{
  "train_examples": 97500,
  "conv_stem": false,
  "positions": "learned",
  "pooling": "attention",
  "mixing": "cutmix",
  "residual_init": "scaled_by_depth",
  "optimizer": "muon"
}
Rows from block 3 of a small image classifier, named by matrix and row number. Rows with one number belong to one neuron. Each number is 128 + 32 x the weight over its row's rms, rounded and kept within 0 to 255. All counts start at 0. Numbers have three digits each.
After each neuron's rows are labels from the 100 images, of 14848, where the neuron reaches its highest value: "responds to" is what is common among them. Only what is clearly more common there than usual is listed. The data: rendered made-up planets. In brackets: how many of the 100.
# fc1: MLP up (model.blocks.3.mlp.fc1.weight, 512x128), inputs 0-127
# fc2: MLP down (model.blocks.3.mlp.fc2.weight, 128x512, transposed), outputs 0-127

fc1.378:144135139137127107101124115124122156168152159143095152118099088128125098065091115126128130171100105080126123106121136123151121133139118156138114142137134105075158156084116183125056174140137127080077141122157165062114121150073157167145135108082137107070140071166178133175176119135052125148122110126094172153212065158197107146138111118104191106081071167146112115141180074139157154152076
fc2.378:087155131027134133118076093085121068069138094096148097171111133110108120132154132064133141102139110120142175110101140187150148130140164144037137179097153110175133151164174141119136134154091108103120172142124131143110142117104154108128122082116155133155179152095166138126140171160090109160159140123116133140026143143164099212114170133118154101124131106160108196162144096105066150097113
responds to: moons: two (53)

fc1.350:107101119130136082106097103110189148131190120138086138133141056137120111184159153078114132131123133064192183108115115049141141071130146155099151139061130148147134116111146163121171135140111176119106142101115088153108159094195119139123116097097072119186182151179144115151105113122087077127131120191167183129093089093070123109141155131165113083136142158168139084086113135084137121121064
fc2.350:090111125139112132090150149123170174106112141152082173121050111190109156090147173117146099127111102124071159100085150108153132097173174122160155083202162167150081144115060143167138117135110127156197193102129061152111099163122149178125050137092108142158124158112091127134131145091138091130147155179122164171129179136133082144126087144144135115133097124084154116070117158092094111099081
responds to: half lit (88); cloud-covered world (34)

fc1.457:124139106141088101177080149134141155117120182103100163175120074094104124104166162092123069188105122120108184140095106112115092130097105140146148091088140102120101092094057141181131139078127150112087195131114106165067182103191158165137148127120177086119156122155089128128135147076091133123109132120103167190173106112152124095157117097176167070167177126110089056125148165131149169135122
fc2.457:213077085110077118125119106112109177112072122138151194149158138174166056114148122157128108114132111195118165165078107128184150137146122112112148117194113134201107144149088121157139138111112103082089151125105093154117130141158124121108154089136060196179099120178133164089134118129137137112116092082088098131118168075080130126081114119120167160150172111103109156086140149140121202138086
responds to: crescent (99); lava world (34)

fc1.470:104140143107088090165093083101119163120117191135116070150125107102122096116093145114125088191217110126141132172144135078136164097122121108140115115211143161085137042161133121104122156107136149127133122142112149084079070160135136121136121132137139086114137113146099136132124091095176094067101099185151127172130114131209189134153164145136049153058122120125160125190095146150145109167156
fc2.470:148105143166149142129138095124079064153082138093096185129145132139080176098128109189125179151130096134117102112095146131153117130186097113224044114072132155111136119150158114147131045145154062146154093179159175145132108194133100116164090108097154115167139074134112075111101156179171153138143099130117134104130163113152110181102124126114122144143115116108137124084119162098066138134192
responds to: lava world (100); glowing rim (100); phase: full (73)

fc1.474:157152125126147074108135107147108144144117092129080113080161166084116124091121110108092224114077074166137134084147187167194139103135094132091107153170086084120147158141121103131133123169138145162175118147154103120113115102147120138149198125116125093104096116129067148115109141177155142123157098180163127135128081136164050080140181118059089116083082092128120128214146106129107154084133
fc2.474:101156146153031130130116125083136178138124074173159114070111118182157152139122198088113065095113111178135076168060141086127127173172157110177127126117137171221124107143110131132110096132149108151112129065150113132129111073140125096111144136134125175151119172173093067114119141098169135210110123132070150105122118152132091131108119149123146147137135070170118119096147144093147172097149
responds to: crescent (100); lava world (44)

fc1.67:152144110177158083143111084133143151134073164101116149150045125121116107119117116115122200171078068132140127134100093162111096194136142125188111101066141133127121243114107197108144137166130116104068116138117157106158101111109155132097080108078185119162164127138136190164107166141173106108138170089110159146120114171127141102116139044161141101131096109131151095166123114121118108152105
fc2.67:130110143116164116095100138145091138096123095130192129097112140102110141127135154109105082142127151085131179131156196115100174071178093101093110162151101135093140107131157133140098133128120130178145122054119116105085100088174103114177166126193090082090104164130136055165121150143160152117182098124101077173104114019153092099130130180103108146144148140147185204133157145150146120177141
responds to: moons: two (79); lava world (36)

fc1.365:146192053153141161142138120140171151091111150154130132126096119093139160096177157113169112141142110197142157101121046148116101115089153153126145134085157157119157162096075111131105114094156171168160120104123147097237106132111158140084099127083165162161162147102092121166149171117167156116063164091064166145152115134118092120094116127102095134143111068158091119171061119096145086125144
fc2.365:082159120080172161099137118115084142125132129058155093104093147143080133136111160162127206129112087096142190117129147128137153067113069100110151133169157095161146118123133139125155164157124188102056107080132121182101139121134138165147149115108121094149095101139135066170157168184053130137176070092116152138120079148118156192171089147180061108165142160151107145135153094134118092133130
responds to: moons: two (85)

fc1.159:073142191148084183142136121089139079154122132078102168160159078102158165093146136117142075154080155040167163180176101143118121092111140113106106168127129111108131105090093131116160133119133124180142119144140111111151139082130140137090127172154125155169126191153130094128152118196056130121135151155086135149156064102103095097128114186108110120127058183099143129109201166079169110135143
fc2.159:100180126121113085101139160180102164133108121152105143090151142117094121127099094185194129155127203131127163087101113102088148105171132156138105065112098110132075093152086122144087126146134187068202126128115135180168136158086121162143096119121099094183180127128101110136151115106174164173162086153098100144173105127069106133122119187103078133053118090156179175130087146139150145127099
responds to: half lit (100)

fc1.304:133058183153136056128144111130140110100174147092104136133068150133161160064127166045138083101151153149124127126143134097108112158161172049084137141110129132140068157109102132156157126136109082118121101200147140106123158136168165061100149148127121146112166101078122132147197101073135114139090117158101097130131124106185115139108125141087115124114108107159174190126146188162134054181135
fc2.304:160121165103149051124110136137062179112091129130088138164119161081170116177066137148172112096118095106049094145157191176139137104163141151130154143045076156123153094168137101122121146104096177079140120139067154128138176135114160137100129126118136071115074122174136130150110108126133150093149159143153197123103109101164108099153075131111109159159129096127126207104147094156163159089156
responds to: crescent (80); cracked ice world (48)

fc1.348:142146139153140134141141108157128197149078017129143176174142095104131148164126132140071081146118144114153105145131112065109147163105084135115088176117141150128102156093145080084112111164089142173073155147185185126130227115124142167162111137118137136146102113116125085145160127163090140144040085166112157105134136164120084097139061138149134129128143073058140101130102123139146136159151
fc2.348:205113128108097154139123141172168187147123091106175084151093186140102116080076082150103128117122117173124171079102110128140120148157110133175158104158098165062117154201135137142114075104087137108123193128065141142148160093075155134108126128092116089112213119123111107165147113133202096109130145188132187111143085139130099096069097155157160136098117171116113141115104074128116139151120
responds to: gibbous (84)

fc1.479:147142126191143042159068114104102119099125126135098113133115128115150121137184084051105116101109142148165133095094153133086082140173055177090117143126085152120125114141151147117157202134082117076154104178135170128067134160120153086115201106086135091102175120124132177088160147198162109112086175110096132117164171129122118134135088131096116165130134077088107151084119177140110108146157
fc2.479:143137150161088117069128130156143134094116134122101156104143148112100112120060128127147151157095153138137082100141150171177151111107116137052159150077052149143129187129114157175108124146185083184135117131103102144191120108118059174087173191112061171163100136140168095177102146134098133123108066192163083135177114111097123107148141117124123106094099142091160116120200176103144137121103
responds to: ocean world (71); half lit (66)

fc1.144:143142120130188088112113093062057102105083156123136109196100113134140139162127167096116124132112150157129118142145137056109131104115111100136084138142159134157131141111119091103154109145122134147119154149079118113178093102126123153158100114155105136121164157146127175175170060089157126194115072127111136173129157204093149177225127161108072150135077128094142097098124163082041102091133
fc2.144:084132193128158140136109175113159096085067112096136134164163105092090103166198165108085124094090143120099140093126169135123124129138185153143125105162131084139130098157142132160136073133116111106128122093150129141187128086128135134076159146097163157136073132217133130114101135107077014133145200176120144096109151152134130091138113072151122088147106167190185092106125122162108141155154
responds to: moons: two (91)

fc1.200:153161118135126157153083129119108127159131064113142118179187142147142083131078122168129138120110083153146112151105100135109118087135103078099120095160149097108111188093145084106095166122145126116163112106160160133163143098137139143167135116099050116148091073121184128079068110111155199107111131063120163153151120144113158114165154142218137110062186126103055173109051133120157151106155
fc2.200:175089135127120114139102100125170151106158149139128151096100146076103197119097118086123082091120181130105187051167150156119103150113142163085106137175120123066138133110137163178103099161137077060130147148167179090112129146124106043150145178123204139062114154126113180139136127097121122143156119169110137094146128079084161176108085139159108125184114183142134117108181125118095094166126
responds to: ocean world (60)

fc1.472:073129160193134098128119164163102178098158185128093096148095119123059116152183147124076117082056089124216120101189130134128104140109127186125134163136091125136134149104070125101170126141110073146147146141192082134107163145131153092066172155091130101148086144125120198135133123105096146087115093114098059124145174092100106141097102141109111118118176172123131129080172100122120144098137
fc2.472:147143062123063127163125097166115185132116147153198147104133131143119140115097142142159137175159126174087152083127131140083114130134057159092103118112154124142158180180162069131133090144125179127172079175096129141170134072052070180132122117135127181155164110092122099213117096142102140136072095138115073137112153117147133136103105097125127135093108149160107140100129144103180187102071
responds to: ocean world (85); gibbous (63)

fc1.160:161098114107124135109141100179124162141087135106087113173112096177126120089131124101142159183099075121122106118089104142146084111111131160099139107123144059056084179193114106104102174103178097137081152119136108108207129148092105131100158191071159110158128152149118147123147209104165117169103146152142149136150117105165114102130175103124180063138066136132114113164116206107115188107114
fc2.160:148127147106146141153159105150128100099178178126133116116127148053129180148135104083063089114185118095121169149117176132113168120124115068066108126144094147140154114147141120148113192183052146164112125136146128103112103063153078121192128064160137112117134188092103091122139116116141054153185169066144160144117143111134138192091111134105086134146167122137168165139175110138151076092114
responds to: moons: two (55)

fc1.201:128165115118123123146096165134088083142121080141171116097132181137139117068140142079193067135139125121096160180140086140118186111091113106097137184204113136148135062124112142099138112084121178099169117105118121082149146129154166230170182097186112135102137127126124096164130111079127144144105076169170148080145112146132113098158096174076145180112144123106130081125087153094156089095108
fc2.201:145106117150111100104118168170128131135134190140134147044195114170128086120164096131121116103121133098147185150184159112079183159110084082131178141113080143112097110131136143134188160154104103168128097063101113167137095144093095165188136134137118137127145186071148114129173087173105130163129108146095084146148128095087168075138090140095108148098150114151145197059083091086163143128146
responds to: moons: two (52)

fc1.449:175116101201198105132156110099165193138097087157120104178185161107159157127112143093128083159095136150166098125086133142149090093149054121163157149150145174116133149108088096043065143103059120144106097164159106147091133122103118134137132126056155127132108138120169103095114154140147197101085124156132137145167083127112151116177102141110145094154194118147104131104104142059132123102087
fc2.449:102081093122099116124107124155095145102198144142097131088081088119159094104112199127117095175141097144104116107104145142202099197123120163173072153131100132058116117153120165184181125160144058119112169109153166146137095088080101172083160159167109139110165135124135141108100109108098184148144134129124173106125169048148091123174149109109120117181101132135124100154122093087172124180167
responds to: gibbous (82)

fc1.187:045096112156155154134140148126113066128109098110115090154120085098209157104156127160122084137081134107156149098083211104136159123125104145096096111093131157107162130104082073082185155120099135095061120109166126125132076142133144167137123118143149131086129129110159045147245105164153154173081127116131145176101145092130083150148129149115132168103132117160148141070109154125152148128143
fc2.187:188118123091170124119092138136156146080144110108173138124106193146088139112085090132164126137081109106093156075102143098122122080181210126132139128083113151104078193167107091137127062157146146140171145131130143189138156134083130145079139117093174100083141138128076095106118123124164121165159081161173141092177093097158087081097070147138173083098140149196157159153106148118144127128170
responds to: gibbous (95); cracked ice world (47)

fc1.190:125085167145147119174110134107118094129106113157083143044152084097152103106125129177126113199115123138174153158104170116110104150113145137174152139179158214107185109145096082118150099115114080063148138160171112058141122171119102132091125147159152064151170121168085116155144134120121089101083131172140146142123124088115150128078116172191169078086179179110128112171103122075118147106132
fc2.190:147179094131110161138166084067138169157109146109172103160113121134083158106118186093162135063114116085109131101091103142201145128126139131146128114086143052123056127150170082157127152104079160110073146116142143138144171081181153092132155037107131148139109188095101110056123109101135181125156143137123127107141115110149097139170133143117107193163134116202171132108155120174125114164131
responds to: lava world (62); ocean world (38)

fc1.98:117109132162126178151118148100110084136146100145138094191182132170173139119137122077117093086135188073168122183131145176084089124055171085101121111170121072067128162080122106137103119158086159111085149155098190119103143090119130140195161108130115105099141103167125102115156155125047138136105153129157139148192121143130166114087078143184111126165121122132118116130168132113120041167139
fc2.98:181176108099099119118110107139093214074149075146111173145116167116149138159116125188130122139118110144151145110149178140141160161082146162120120111115094129142096140174096200097119090113066133157142111082166158118125151152124112113173072105110140128127197109162124119152094124168141135071136134124065143210121165098117164066143088165145105184118130137105122160082127072092108067102070
responds to: gibbous (100); cracked ice world (38)

fc1.498:078137105151152179125103177126086142117157123087107134126161123110137150091165166157123067110135152113168163123132133167029123120127083114127119143108142122108092131086071171140081134151219111146098126146119147107169147108050164109159114049085056090148084158113141115146158147117094117103103139120137135127125113144095081149167193144170095101141143132135081179128087207126167111160126
fc2.498:126154173157146125139153186086158178087137128216173118098098169093127175168140198093127174108084150101159105142080084140147103154106103189135140146070095114159157087155105063099079150095168181089158129090116161136155132105119106125093132124083149156127105166159121110159136105135175090056115136127128149167072112115106157086104148127168066117110170108164148075121118114129091148127115
responds to: crescent (78); cloud-covered world (34)

fc1.22:099116151122135171061115127113119145157126077123142159170101177148125133114103096099141076134137163152136169139152083124157157093112133112112145155145118128127189145159140125122188109103133117170176116082094109107141157101188153189135164093132038094138164100092109169104177140166100087094137113114138155138156110115196118110184078157097099077142107157126080121143073112102149034081188
fc2.22:171152137099168166123126166175086129142156109133076135057133153115058114106079167147075099139144116073126102119087203136165148137162142117150176200107117085104129092119144154157167112111114179097154050157174136157109101181124159170114120165134165136138103136096134135046146125129088131177117139119073134162141106180127171136138139125069092154114085149091132112108111082071094139140148
responds to: moons: two (91)